Weights of a small autoregressive pixel model.
Model: 6.43M parameters, layers 8.
Training: muon at rate 0.029, 13300 steps, batches of 64.
Data: 145000 training examples, 5.9 epochs.
Rows from block 2, named by matrix and row number. Rows with one number belong to one attention dimension. Each number is 128 + 24 x the weight over its row's rms, rounded and kept within 0 to 255. All counts start at 0. Numbers have three digits each. After the name is the row's rms in percent of the matrix's.
# v: attention value (model.blocks.2.attn.v.weight, 256x256), inputs 52-103
# proj: attention output (model.blocks.2.attn.proj.weight, 256x256, transposed), outputs 52-103
v.16 084:160123129112098117104136119146117141130104163098161155141162082138094129154122143078118146174111147127156166134144167140088144153152120153110144118202121152
proj.16 081:144136113094132108136106109125136139145158128104066118162105192133149076098116120167146101136146139150093082074096121109148113108153153095110132138139159096
v.17 090:110128105105136156114136115093098077121138112130161109078119084129078140162109103134116160115100123120170142171158114114124195142099148115129088149152148124
proj.17 093:099123098136172121136126095143141141112145168115103128150073108128149094106138100113129119114108144122119102147159164112127116175170127151173165104158131105
v.18 090:100152142079114107169103070135127157080145159134103101125148128114112129139106119192126095111125100135147168129111158137138134137160089105085119134149115133
proj.18 094:094112089124134130096127159121140136146117092110128118102139142135130115093141120079152135132121175138158087133072081090154121143132166094153130119160159099
v.19 088:075161153101101143144123141092136150092103144129183089113145174110137150072107101133155123142123126154127147157111187163116129100119107157124098153156135176
proj.19 086:168146100097131121111104160137171114132155143088107144134103114161155109135130134096106102157141098128158086101112081100134150136145128107131087149120107110
v.20 101:094132108097120152106101125109110149118146125139114156110141102134146126102149134095132113144127120181148111150067137123106105150109119130141099110167131130
proj.20 100:148110100145119101164134144104111139131124114128119095132100120151110144123152102159137101107155147085135113138157103102105107118158159090155105126102154129
v.21 102:113135097121103136082140107144105089109173141137148118154105165144135097096128167150093131123133172101124145113139120180152116120106153088185133121137150172
proj.21 106:124154132124165130116071144144145132145088127103078133097133097120142145140149089125166104091184120142155126139108140088116119152154137141075121173084130114
v.22 103:117089151157106138092125152147172111119136140106116100174128128151162120163147106147151122139113136120075113142113081101136126132174133163200154128098112119
proj.22 108:152148146136103100112099140167146138128073089146121142091121134111160114127126162143131116156120133136165145102100134178144112134151118113095096157136139134
v.23 093:109114132138110146133126133134111101137128096096122133134118090158164130141137104111155130183133141087135113119119118135133114147137126153135148161112188118
proj.23 088:133130157149138145091108099125149101115114145175119127138134114128133117147166148168099134101156116124067126110123139111148114171126126094105127075162116173
v.24 097:100126154163127147128173125103124128174124104127145103129121138092131102109115167143137118158131120143119122095133111112122157122105175133099119133175125152
proj.24 100:097117155076165108110108131136141163105133149129119138095118136141155142158137093143146124123128102130123158123102101142157159110105121110149150126107146112
v.25 089:141109120167124152146175091136142113095101152128116112209108138113098074142133163132178109149115136134150133166115079118110146123144139154118111173120152118
proj.25 088:154119147109154113127097113126126137154146094153105148049109101137150132129137065095146118095081091111113146086113144130171144139105172109128137095125130108
v.26 093:136138096072122150137097071117122127145168126136143155107121122093147164104113110108101101130103134127141106113118140103130144152110112139157125123145125133
proj.26 092:105155112140153109113139145142121125081099139088121128131124128147108058144153183124146111120125115169122150141136144151089123146117135144155148142134096146
v.27 089:156152150108165148150123137156137141164161166102166157145151144117129110117139135159153143108140124113161112117114189115157124134155135153123132172089076141
proj.27 091:132121099147121154119165099100140113131097097135114134179139125147127125125123127093092133149093149141105139147115128112095155110099117133090168116108105142
v.28 091:131117160103129113143101124129121119127151157137124096140107114145133155113109142099088165136169123147106114135123081157149135129135061129128119089127206102
proj.28 087:161145124162092148109092149116137151122136145111148105132144119078139111131151116155144129142112109098127108135120159114133103184130141157136107163124086172
v.29 096:132156112138114134145142152137155113142107171080122111092115140145092170152150164153131165114131129124084098101166135144130146144120157094157116112116169121
proj.29 095:078107090109109097104159106118144135127135136152149091163153136142147089098130144163132122144100160174144135142121167124103070109106138158130160156103136126
v.30 099:112128147134140103137152117103120106182149139106103137117168142128108124137152121145128105117119132118073140112117144167116140108145121170136118090171137136
proj.30 103:124115121095131143135144167138151180116121138136155120178101148162129110131135132110118138099139143155165135119150136151099097137137161129127132149141134137
v.31 097:177140107104116144144125149142099155164114148118104149134149120122114129138151150090110156131154146184125108137132118143114159187136090156099112101152096157
proj.31 090:110124166113142079130101107103128124130141103153141099111083132137150127130108113149136105112141129084100134135126152132127133125109130117140159149122130130
v.32 100:167118136112148147104134144107157131111118133117132104142136105143119146137105109092122158121139101154108154102139146150154135153090116129155126105116126152
proj.32 104:100122151140107131130165162127104150107123152152147139140115159165124109121133112179124143143152138108127090134142126112102116123084160141099101149116153102
v.33 100:147122085145126126144152124063174121128087129139105147123148150135134126136137160134150137151143128120116074124129093106098147121128119140101082119136133111
proj.33 104:099133149056122145109112159156080133140139125128132104131144095145162118126105126132112123110132117135101177133104130116151106125112105141144151137129112148
v.34 099:123152162091129157165124138117167123117115125166159144106133147132134122155083112147146131147130172141099080115149166154102192127097118155136101113129136147
proj.34 100:154112153154132134109103121131117118140158141157133148136119123139143187115199136105110111144092123158141148135131137134134106104178142119112142135119154119
v.35 097:100134147077128141178121128139148115101133116178102117107122140113112102129131090160176116118125104118131135162136117133136150119099102101117087113092172156
proj.35 099:124124113147146143081122143148180119128139174093101125136136120136156143128137118075148158146112096112159125154101105129157109133124143143134129090171129121
v.36 092:196142142157171119101141124091115143132154102125116123118164143130161128158133118131174103094134116158075112154113139104136172113158144156116132188118123112
proj.36 092:127137085112142162098128159140138127134114127115103129133106088142109113139115164101109154139116134080131134146098123151140100169127118137120095116153109132
v.37 096:150127104133130165129098157154131102166169111153113109118122079094144160128114109183155119091143131115104132059128123136109085118141149138076161131140124214
proj.37 100:105105136122163087156130089113150136140111117149145132165157124134151143150109168104065101139121137149141145150129163124140175126153124125147109133114141103
v.38 101:086117085161120134156148126166113117140117164107149137115121123104137097119131135182135112119197123088137173162131095157148109120145133145115118146125098141
proj.38 099:132170135151132158106128133117132106115102087170082165155141157139099156123122101081136147128100154178136132098152136063130109120094126118147145136139161116
v.39 094:137116120136142113150112164101125094148154122145141171172116111150118128141157142112117177096141163135131136150122149092151140113074132089119109109112108129
proj.39 090:087142127139146199148159141116136170112060172107107109135131123115172129151088122123105112126148089137173152144101178129104130096084138133115118137136107125
v.40 092:160134118118102148108151130156118145109151154091160138160125061150121147128136148116108105112139108138165123136133093114138129079109119092121125173104155097
proj.40 091:113131128109086097177083095104143137170123126117125106097087126100130126128109130149128135129106173112080130091159159130122088141108088145120126092134118109
v.41 099:131113145109116161113127136089152150115087134148118093115155153155162169112091124118166088161129140134155104085146111129128118109145158082083117118179144126
proj.41 097:128134158107104083147140152128130130152161124112149117147121089111160147121160151169111129148134145155108127122120108144119134132124084177141119162141115106
v.42 100:125136121135156130167095178136187122137123134139118115149150152164090161127138134119126108149124166110160131118101126130166146146138115146168110132128148170
proj.42 102:119105129180164152091115140096135139120088131173152113130140142123126133089092116151129132138112115143163146134130117148099147111113167159102128154082084129
v.43 100:172131125080154116119119098112130116137139115127114162132158158127115147136096126154130123106125156164128110091081153079117131107117141140114184146140128153
proj.43 099:127140135149128168149160124095123173102111091137093133114101116128095147158148154116104149129174103139138139123112110177130135141123114129112103147113125120
v.44 085:113169120133140144134113122169107131157123128105139133128126147129121127136093152102134137130148110144128158116163135155117164161152135166128072136169140143
proj.44 091:120139134137126146151142149133119146112172138129137123154125135113109126109139095141096107131103163175103109123129164085125168125122147123128157133125100142
v.45 095:106173104138119111136095145161151088122097139126130139179132111156163113119121169098150146152147125118163134127143145114112130107117121109132158128150140109
proj.45 098:142172115125158161124142154124160140125167161120100113117129132132139109188139076127141103131143090154119131104126156107158116119116149150128111155045102158
v.46 103:152136137138136134106128166101146125151144130108144140147150100145151126180154127163101162160109105141134126109165136121158173133160109156192120124120112082
proj.46 102:125135089119114095128127095141135123119093080170123148105123140111110129082140155127129115137122128149147149146148128147101112131132156117097110127097123133
v.47 097:126118174089158133139130067128132114200109095167124133125174153125123126135140155138113142159121100146140129095122130160106154153104149132070136131138198093
proj.47 100:157100103117128115136103172112098149112177184105141106123101124117133111116098100136112124089131109124103121123131151149137136077124106149178161100132104172
v.48 092:127104107155127126077151164139147098181158112138155109135149160102127106122101112101115135104142108139103116118159114131148118113135139086105140128133134140
proj.48 097:072135144103093132157139081098127152122134146070122142137133128132158159159101113139140098124121133114133151163144136119099152126133087139122147129109130118
v.49 087:122144132085145131074157109120117134131121131094131111100155195099102086137143143176139130136138089138115108118122137127133158116101100113145121152144120137
proj.49 085:086124133180141120157085145112111174143109119130177133121076094155102152136100101122149150134146117154168170096113137129143105137118157115106115088091147144
v.50 086:128120154102138155156141123096124176138092127128134123106124124140137139104133167152109111118154105145166139132162099104140128121114136148122125111109109117
proj.50 094:113154166130120104146121132145112114106142107148142113146127121075105176077159126111123129093110160112105124122175111141103113130102083134139164112142085088
v.51 090:139108107101122159154089128118107124122110154139149096095120179130177103162110121156115130143128079123167125137122077162128124144149121124115097126141126095
proj.51 090:102147136129072086090142147130135111149129070155132112129126120119117127094138142150135101111137160140130093156117085097128105169135110133148117152132105177
v.52 101:159135141166161143132138090145171137114095122112144110143122103122171152164075108136107105148102148125157139113128115152148127092124113127141135067143124143
proj.52 109:091108146167149142104129138114080107140138137181125127096144183108114155134156165117133113116156082137127144133093112152112160103095149118130130176108129146
v.53 099:129132119088128117135124156105102131096087111150081151148117127169145150098135123165125117103139143132109137153165189120172128144132092100108135111109093122
proj.53 099:133142155131125114165129139152169126124144140118149109120098112116142082144201170127148085149076088110109125115095118145132113127106145148154078133144119100
v.54 099:102150139138095138119096129119150119101112076102119134099137101087084118152137117139148126142108098129126159174152145149114127103089111124133163109173126150
proj.54 094:121134130163126116153158149116128163126179144151146152166103141155117135124129136110095159135158147115120097089146131113156093097133135134117148127131101105
v.55 102:096124168097175108109133099114117080150138138173125151148117129137125114062130133114127092146158138109140121134121140084116114075123101129121166108166144134
proj.55 101:127085124141094143129098156144115159092147107097156142139165107128123121140166093137133140123142123131132123140162134178156139146178159160119128114087117144
v.56 095:127091123126102134119072122121146139128111078155066151144115148118159148148110097135116126154051129120167174142105140125109103125122156103126134171147162129
proj.56 098:187094139138101133140141146132100109138137159107144141107160145127117167117152150171138151137133098130118067098165128139147137103143138142145083116122126113
v.57 083:121118123150123147136119128079074161172118128153125145086098148081115134071151145129132148124098125110115086136152108130158130140101155119142126102130130142
proj.57 087:108125126091134107126139101133116126129130127101157109170189126149154110132105164140090134139182136147136137142116117137091125136131098141116183166173088162
v.58 096:103160099141102107126145128139128118128117140132106122074125136134156125176141125172117145114118119102158115167146161159081137134148145177138138121127082129
proj.58 098:090122168122149158113125158151131114165093123180129157126120121128128172098137126102090120129168194143119139107139099089136137138153114113150169158101140130
v.59 103:139136124137142121090093137090079112114108123074104125106129104138136098154142114102115110100118113085154146139133110107149133166182151139166101131125126126
proj.59 106:128088117139105136115129134163153128159135111115137101112131112118101153094136145162122150148147140139136115139146130106117149161135118135125101102173157085
v.60 096:108141151079125146118138130093118129118132108151095141153164139112153153147098113116146137138143169134144101127097118147096144110165119107150114097170142146
proj.60 098:124111090114137133164149140125128168097122159102119164120144120136099148126161159113136147133149118161163173141125083170139119157161123098156159154134109123
v.61 095:103162137139147113140173135113143153149138092134128125115132114144097131101146142162133126147121106145117132115143169147114095127116139131173140106070134127
proj.61 101:154151132124108121124130172174127131142145181090128121117144164124133159112112084079097163114122147111161156140154109123125132091104121149086120129114103165
v.62 092:144115113124117136130134135128106148101100162121144109074156141159097098144100157146139169110127115147148098070157144123125120153128127136112065115157170154
proj.62 095:126165126126151125097099128114159135154128145117134128158088150095115113098106128148117143145121132153128136133090077122112084138117152139137120114120132120
v.63 096:165094156124138129145103113179116132132112152090167135132146119123142112146102133113128147126149115140135124148127128125157111097106108145053105163114114126
proj.63 093:137140096160126138119144097059122142142132120115124158182099168136123112117110117149097136135151145114102162113146136103103098108120136162137134065139150135
v.64 089:128101145147129120126142149117137134123139158140138164158152114150129152184113127118157112116116175093104141156134152141110126125115127168115107152165197087
proj.64 095:126105129121104121129141171154131122130134100115159084096122141120165123137120129121112136139141142154144134125108145089098101119112117134173151130078124175
v.65 089:154124090153090122097119127140147111138119143173116128132099091104114138100145113146084119098099113114107073131145173148108107157123102092120123116117106150
proj.65 087:076111135119152101169140138129120139129132145153146085084144115157159142129132152100147115117120141127144198117137075146128107119162158135104128103144100112
v.66 098:122124114117076148102103116091131126139156170110125115159123176148158106115108096117125082123098112159125134098092124105102115095140109119136090141151123159
proj.66 095:109125135132159122124150128117117105096101087139111150082154137100103124119107140115073166146154130098127128162154127123116126183143122109146177158102144138
v.67 096:127124128121104121121119145130165144141121134102119128113124125165134123117116109097075115136114122122135126141127141147084080143093150142153120126123152149
proj.67 094:159171111163145152129102127125070158144119122164146132140121118097101094148105123171113109109150115071132122143152123104092149109143108105081140115156110104
v.68 101:131149131159135112114131117106141102095110123142112100136109098091098127117142122123088116128135120122161117152106146124144128140148146150127120114094116141
proj.68 094:132141102133166142143120103131090120169151146163137134103113125160168157168106108121144128135136116116107136125153092144185101140105083139113165107126122106
v.69 098:136111140114122161130132139113126149134095081081117134107123139123145151147147118167142113162108094194140180102102096152127158114112141141139138151178113136
proj.69 097:136152116103122152128140128119167124122142150105107172160093119113098154085079121112117110110136088096119099150141146101135112136105131106145086140111130133
v.70 095:139143103111147132140177122180156098097103151103116155137140111205122130161081110136147126171137134129165153143134164165124114104152147139133143148144111119
proj.70 099:138135096103147141141109147083095139137137103126114147102149151090114127087140131154178154144128114095134114133139107114160150134115124158134126095108142118
v.71 100:167091102144118146125131130123138134154094109100096111121101189137096148111102151171158140104091133112123102140103122091137165097100113151130114174127113131
proj.71 094:101161145124116143105117136093102134109123118121132153135137088157122115136101102155104133108150096094139121150147135120136148164120116170129103134104121123
v.72 099:106147137099105149165157134149106119131133136120118153111136134119131159112095100149132137126178133120112165160122122107111163126165160167123134127124130105
proj.72 097:119147109113130141125121144149116096139125142125105176114099159127137115128140150093124139106118147138157084119136122128127070174070101121138127133124149130
v.73 095:147147138123113137167159101122154150131105102155126115159093137104119115092151109126138138114148143113103102172116150129118151134156150134174163110055136107
proj.73 101:142096136146115126110099135145090091175196156095106121099108105158156146182106169137094090124131144142097116122122113139122096119069117150112101131170088174
v.74 096:128141130127153145150128086152131116126130064132175121124118137149142130122087097095134116181122128082111112118133114134156122109086111123130147128093094082
proj.74 096:165109149156136091070119116120139082161122143102081136143104139169140123160188172126091118128138113136141114149130136133096154152141128122142180124104156172
v.75 091:141113077144147121143130168148153101121118139152135145107085129141118132121156086110109146114093142153129095134145159118137148110111114083168141137106123102
proj.75 094:113125143124108120118152091123114121143099145093083092139119095124120157091127124139097106098179152127136178156164087160088101167135141128131162095130118126
v.76 100:123114152151126094124101117098097082145113119137130169133134125105131161098126124142114117120128148119131137135147126087123123130160060136109127140150176117
proj.76 104:140122149106088106126191148182111165096120119123153095140120130119112114134122120123111140109103116125146075143137153099155143135120125141151154123163120161
v.77 096:116154143171122122123116117116136123139139152123167110118114089171091117135134122123118095158135084118124149156168116182183112176073149100154136148125143124
proj.77 097:151154118076122113135153170153107108108108119124098117135133138123168107110166110130092106124135140148124149103145167137128119100130155121135121130154147127
v.78 086:149109136130105160118147120115119140098120122144121156108137107120138108137133178166123142146148099106120094107073129155088159153182134078115118153128112128
proj.78 092:054125132110094112166144133103153104141146158151101142122114145173134188106111159104139148076118140110117168134115062108159066149124163134150095106152136172
v.79 100:133130140110071115118170151110131140089145143116139109083132118153156122107068111170159102120146153120098148145141128159145124094140117142144091149109137135
proj.79 105:081161115114158111130103155145147098143118118155142119145142149084088122134146113098127139163112099087197122119103111137141107177124144090140118129134123116
v.80 096:084114107147140066139107150135117100110120155161147132160105169131124135106091130105120124126154078135139169108182133138166094100130133145119121127173143151
proj.80 104:155137152088112161121125140121103131138127114100115111132116100119119140112129122105113142135105135136117089105107184137057151132136111150156154103145123089
v.81 092:167177140116132154106117151108154182116158152118126114121151108117139148121098114111120159130120117163141121111131171157089105105107119112103149107120138123
proj.81 092:131126107153129101175137082169137132112070061141128121130146156128117113127154108137160136121118110145107156128122111176106151155193145121130167106116116133
v.82 092:129117105108093138122106111146114113134172132159122138121138129141116114135139139119122160120171134142118088126117134127117136119144145119097138123139108108
proj.82 094:132131194132146117166143118114100176102121139083134169157111111120132144144161143131140107176083140138146188133127157101115146094118133173157119191129117126
v.83 101:154145153146156121119115145114117082158136132099159124114126196118161126147088105100106108085123180141097180111128097134163180145133136137140131126131099127
proj.83 103:098115065126115113130115131140098177112128112151119087132102142135104131107140136140154176187121061133163106142141128164123118133120113123141115106100150125
v.84 092:124139119088113117129147112123115114123200093114143107153188086116175092138133105122136140118091127143152135106109135100109142129150178098172134095143129114
proj.84 095:117103136167131165158125147137120149105089149170133160120140158120098161140102169098202142134117109110148125132120113126120148147108099135088155165137139138
v.85 088:125153112130119140126097134140094148147123070096135108141143150106136108138094135176104144156099173128117119159152152183149156085118131075116130178112129032
proj.85 089:138166108110124116118133131145117141111099164115109086120130089130093134122121077115154093090132117130093149097099131130095117151101152121140087119123077150
v.86 099:125124152120078162154106143150124141119120108126128126166141108119186140123113127122153177124101109069118158158100138112115089153133123084128189136131103125
proj.86 098:132123128138121151154133100111177083184133156146090117127152151140144135149115147113113091112187116147108092096132102159115138192125142171146096130143140107
v.87 097:122133121156164087127167109114141113095090146119163162118109121136115126091135112163129089134117164119097140127124089128127143100122137086132149136105139094
proj.87 093:126129137111090159128120143103121100135170131140097071119086114124098148125149110120150137099160129139143120139152111120121123109118109137142156150149118136
v.88 090:130153138133144139121137120124159127149126098103116159137115134148171116113149085119104145145059146175128095110130153139190109144109124126108108161160121132
proj.88 091:173127137165122129149138142113123129107148162154127077118127067137131146142147139122113071149173116136094184124159156119089107146141146112180129097084134108
v.89 096:165130091110113137135148165125089141157123129153145137102140119107114114141100082136168122094107121174109111162143132129132162099114142129093094107170117147
proj.89 099:111136138128154130126139148148133131086169124128117142142153091135169114129104154102144089171121124153120150095074142116102077112114103180155153156087124143
v.90 095:105137106173102115146112147117081114094122097121134107150131144142147158142153120104108133124132088105161161145133125139130090171153141144095098121117121103
proj.90 097:146126112146165144139118098123184085144145101157131164119149128115132137112106147124120164142126110118127096119069103143120138137116094119108136144147168124
v.91 102:117133132108157089080129134165126112127113126129132114183122134109110185111118135130118116151132128113134117112149189077133129167109120095149168099138144127
proj.91 099:168168108140145154153138130139142155137112119113121086114150125129146069180162156085133153114065114128139130122101101191127167129158116129077115110170111110
v.92 094:115106117152132105136125149146121163058138176134113157144144116062115128130131095126126129083135114131109165093125140133115088093154152166115142135089138127
proj.92 098:151115168141124139140087116113117102126109076134123118114112143131143134141079103117120164154154129110119127133100122123126137107106055138115154148184111120
v.93 101:159116123153089143129139093131116094132122099070141127168145098087129120121165148075150133070088109155103104134113093065118143122116128111145130163146103149
proj.93 099:142094124141140120110111181120147117103138144168144129110158115143116130103129143134098135113153156147201110119114114127156155163150118134139158141073152097
v.94 096:136115137146113123130138125128160140064134144155168129115102138118139106112128153095168114115112114131151109103131129131097095155139119085081166141137155122
proj.94 099:116091148122096147109072113111107080161126124155117112140109147126142162119138125129106133120130110154135156122139105130161136095148143114167113138134146149
v.95 092:150127140147177121127142128107135126176112161118151129133172145117106137132107127136146120098127121109124132127162125087146141136083141143097143138110104124
proj.95 096:122130100137087127101117139171148135111113127119125114168085129124115118115146144135127131112147132144136097115122137162131117121158113116189125094174135105
v.96 084:174140153063165127138114153142077169115161167124171137101108111145066127142111131128136136151098100152163113140164099156109145159113109114148147155104156154
proj.96 083:109151116138142150123152132103203114146116079104143159126151132114117130082175112170126125096139159147123147108096136143135117152174170109101110112137117116
v.97 100:084129134173139127117121119109139171136152115164107082123149122133128182134134157134101133166145102087129145160099107125132139142112142128102146134120137127
proj.97 099:124144122143141138123141097134164120170091120148144147114114134131112098173108131126135125058149120160095108117109133151102118167160117093145111124107104150
v.98 100:143151116172138094145134124134114183165120112125156127091190100118164095078121101130147149160121117146117103144152105164179109146143150087158178120141157175
proj.98 102:120146140138117132146080129138174114125140121149132130131117124128124115139113176115121083071136118146150139134122126136087158124122132134131109086146082098
v.99 095:106101161143133134081088110113148120148122129116120126156177097091119145179124131105123107126153123098092168085160107125103092152102144111113096160180149085
proj.99 090:094144130149103098164172188172120112097080132147145094126090155101113104111153124083132144124083154116135110130094114107117149107183121103110142127116108123
v.100 105:164145167099109147123138107127101126123156126196105129114098102151153116087083107149130154136131132116168136161099108135114118102108146094098120136141122109
proj.100 103:090169144075102121145158098151118143136120140120088178138162169153118103133129158142106112099123100076127082134132142099142150161120139182175139104128141144
v.101 087:105154125178164106127097170131115107136108144149118136162130111139122121121160112130148109133094147110074122104150145095129129126131123110161172160118116141
proj.101 088:132090134137116129157135092147149174114174123081112109152095103085133131131149133128117149117128178169134132144151157160114121142112119156107116082149121128
v.102 089:121115152127132126117121104102143092132101131097109213086126113084159132104105090131128146115134187063115151124156117091143170109139083092118145094128169116
proj.102 088:129138162128140100141121071175123191137133153172171066152119157150123095169138153120141153113094084179153125138117141151126160134121152174143129103140103164
v.103 089:129163132094132137134147150160119103138134121097139189129104148119130131106150091125116083121113125132104133071146130126067152129151125104116154131097151138
proj.103 095:184114142171150114148144132136103161083141106127116128106118151094095150138146144128120179098139133127102112154067115146148132114117101162140162105126109117
v.104 099:139123132154127108160165095154129145091168104127150129120133154139161118142096109145117139106090097112161096094125125163085102146113143189091113128104142140
proj.104 105:148082132092129143130104119127099148130120147115137151144145140155141127118123120130126107147172135096152139129147143107151128098108099067146125108128136118
v.105 094:098083106114160123151174142108105084116132167195135128105110131147138113143145127162127120121142106141083139154148081136109152151167140126083130096139125131
proj.105 090:097117129100107104158125158109079155127132140094155125115140070127093148087117144124158120150129110108161119154090126075156104095100102164161141167124145135
v.106 089:102117098128121112119145122123107188138093134135109083137113111115150104144194159148105138130137099119133130140122133159130129142106165104111126127120117136
proj.106 084:101185140131122181105102111096164124135100155114111161168132141131102109117086100130136107096116134171117190105107146138159118097163101140132082095156055098
v.107 101:131178130119115137131169152145150118172148125164135099113170127156113119119121114146120114134128084104129084102159129083135144150106179155129106130155124144
proj.107 103:126101118155118108180117148122125105129093132117097163132136129108126093146171142122115123145158167119124103154143096149120107101124123142097119148092145096
v.108 094:115117112098096107131130170117108123108211094146153155104112156147129146139127146134133105147133123164156109104117147128044132138136170135123102121125138128
proj.108 094:135138164151114159112129134149122135120122099089137126111144158112127136143125125119122138138099148131110090144095140111111108090085107113139105143122118168
v.109 088:133132117105160140140137100168133116093120119153118141185113101161125125114093098130156090105134130132147141094081144160094101144114150151189114109181138181
proj.109 092:140119160110100181129131141108157133174128073118142151086124157123169123148161148102114179146113116094153119164135129104162104111122123124102132091125111123
v.110 099:097105133112120151111149148137171123075111127173118122120082138112133131120144138116116129143113083161130144123093131135152119124146108136108123065120144088
proj.110 097:101126128152123141133138128096087121172123169118126148148105070145120156155133136101135123122140117082116134153138118134122142124129129117103157174147104157
v.111 094:172148106155141093112122140125099127104190168134121102115148119117111148118110161124141142099144144144156109130145175078143116084146178163150141105152132159
proj.111 095:150109127093089132149096113136119169136100098159173133157119115115125147147127125120152146160109135089125113112133089162112124158106104129157177127147105115
v.112 091:126127127126146153161155130132158142138088116108151117118058150146124114171150137162148093110141131154150149102129155105138101128131110138087132145104112087
proj.112 089:112116093132108100125093123114123103114157144124119150164142117113139117101148094108090136154137148130068148137119093156133113075086125100158173141133131153
v.113 100:113132125144097131113125112123141108141153116129116115131118122112151115120146134118125140121102128115143095128139074126153152157129161085136123142145182112
proj.113 095:095121134075088158184147122109126119147078137177076136114162147135093141151109117135139139109192139138095143173133135127108164094116121174122112114116085135
v.114 088:124133142164126113106128108127099132117147121102162102160146184151131155092161143116139132148132131089080137131109121109132116125086094143125148149136114115
proj.114 094:164083134140145108101115136104165126125146147131066101154092094154156070141127125132121098150109094158161112100137163116086151102172121146125119129117138132
v.115 102:113106091165119136126109154133155117131131162139111151149140133099088117169119122155132119100098167191137101109076141106160135146212127090115156132149165155
proj.115 096:078154142111091166173120119126111136131145108116152099114137111121124126092127126100087139139139130104133175174158112126138121121103131148139098125154088126
v.116 106:116158113141121080125140163166131144127099158147148116121108179172133138141135142104118086150125139150170120110128183153123126109155111126137116117094135116
proj.116 099:143127144167176124147147121095164168111156109097124128121084109103138128160155130151157168133110128088111129142133127137139126124117121107089110107178080081
v.117 089:140137148123089115129120129133180161135125129116076128119124143125131120123150128115155130128126151168182102121144160146108076117109122122110174175125150104
proj.117 095:142109077118145153142099092129100105115138120149140146150164130094144152164104123153120138085154141109103165147170134128146164093097176082154134121110135129
v.118 094:098124133123147168146142137159172158147118109124150117105137109105132152127090182134079152114129141115149116109090140154168127136145106124118136120095123100
proj.118 093:122158128145119106100105121159107125161124160126129127120097177178113125124145129155144101133150129107107104139171144134100134159155163098108121143140176103
v.119 093:161125084164126113095134154122123070146131107125100129053186149107096127155106093136081145116149123140092110110169163092138126109179127151160111131123091121
proj.119 090:069120108146140105175111126094109153103142148153160128139137106167123116092130168125157172151111159140150103107119073175119130155114140133119157155129128133
v.120 102:097153120171145118148106134157104133118115132095156097139091110112133123104122169139110132150126094111141122158083176150143140117155173116121111136120106136
proj.120 095:185162120098149136106141144126126139148135120096164138159155092109141131162120092108111090171123157116137149119135115120118096171097125115163160143139134134
v.121 102:135114140111127165131111134167173083120171142092103132144074151137129147140121106117124143098118151142172111110121170136087131125142122119165107163129130086
proj.121 096:128107118138160122130143141105093176140114147144175147118175106139124106119141104194149161133109143088119123153138096117175153156119162121098126151104109145
v.122 093:151134148102127126144134115114154165156128097122134134118112118143078140120169116134171155140141134157143114140104112100137119144164101185112132092176083145
proj.122 091:113110143143089146125085096100166072127111118133134171164118141148170143060112143157095127098116058136119147124151130106155088110132118145139110121130135140
v.123 091:142081098118115139123116112099097083164116113119092158145128129122140129178116154127120149110165154131094104084141150099065155126170116131120093129137111127
proj.123 088:112120135082094097123148148145131136115115142101150103118136145129098161060133128113120140135089151126156147140092106124149085116101126118141115093129144116
v.124 094:135133138112156140137161145118131089135145131145158107170084137118128108071111131123164106106165117184092114125086124127088127162137128118131139123136118171
proj.124 096:131126148102100127158126169116077152096139105124086128101171125139117115100158098145093133128141115116143106116130156131153132124115085117125092097119152094
v.125 095:161115106139136176101172137116157098129153151142135144115120124134101146149107121152106120097123103110070121085094171116095157145142135111110103149149134140
proj.125 096:086114153130153084164146172124117160135179140119090115103101139141142090122143149139119141191124159124115112142111101144127093164165127154132094120088104147
v.126 096:150102139153119147098139128111117140102175116135140126088143119113141128128148150132113166161106165154114128136068095136105150105122129141149116099123111113
proj.126 092:083151098105103166076115079170138161145110097121127120134123119145140149134113135139135148102148083133115119154131150114120123159149099114104153163127164197
v.127 096:148103138141104128107143088101116104121150105110094102127144151106106101119107130139183155103106138106110129117162121060133102102132113180117116111110111069
proj.127 096:122108095096119134115095083155159131160088170139132142158081062126128117124133130143084133129143122107158115140145131141164107145127131092150111135142117146
v.128 098:153150120124094116135110149136185145127113127146130082117117116128108139158150146116091139160149144126092139129133119178136118099122138126085144111110128115
proj.128 096:117116138132183145124136097149100100120127121087109110160107128149129151106102097159190092097132144125112113150130140129151140129142143116147088105136130103
v.129 099:159108129148130180164106131107123140163132171152133115135153144120154135105107134144102108095142087143190087118091150128129140121099098122150147162087148150
proj.129 097:146176127134099098106126137105099103100128143122079153142118083128139154133162122164148145178118140147098155138117086135143136113116119125132167132159096118
v.130 086:183137144129153135118129138096094153127148133159172121088117126119149139160109146110166098119109131120116116158119176114068133090055114124140142142104144131
proj.130 080:124113097122110106129129101162155096144151146112096162172095089103137170144170075150082139185164133188137139129111124114171103144151131107118160117181096154
v.131 095:120145114134133093083134103120070142122117196151110110159143126101091105134151140134102126147168122170125146154152156149170088138147118145131114163161125128
proj.131 096:130107142113134137145118107134129141138073098095145111152148119141134119128108104098166120071114088112110141107086133093108154120122124108107135145120142116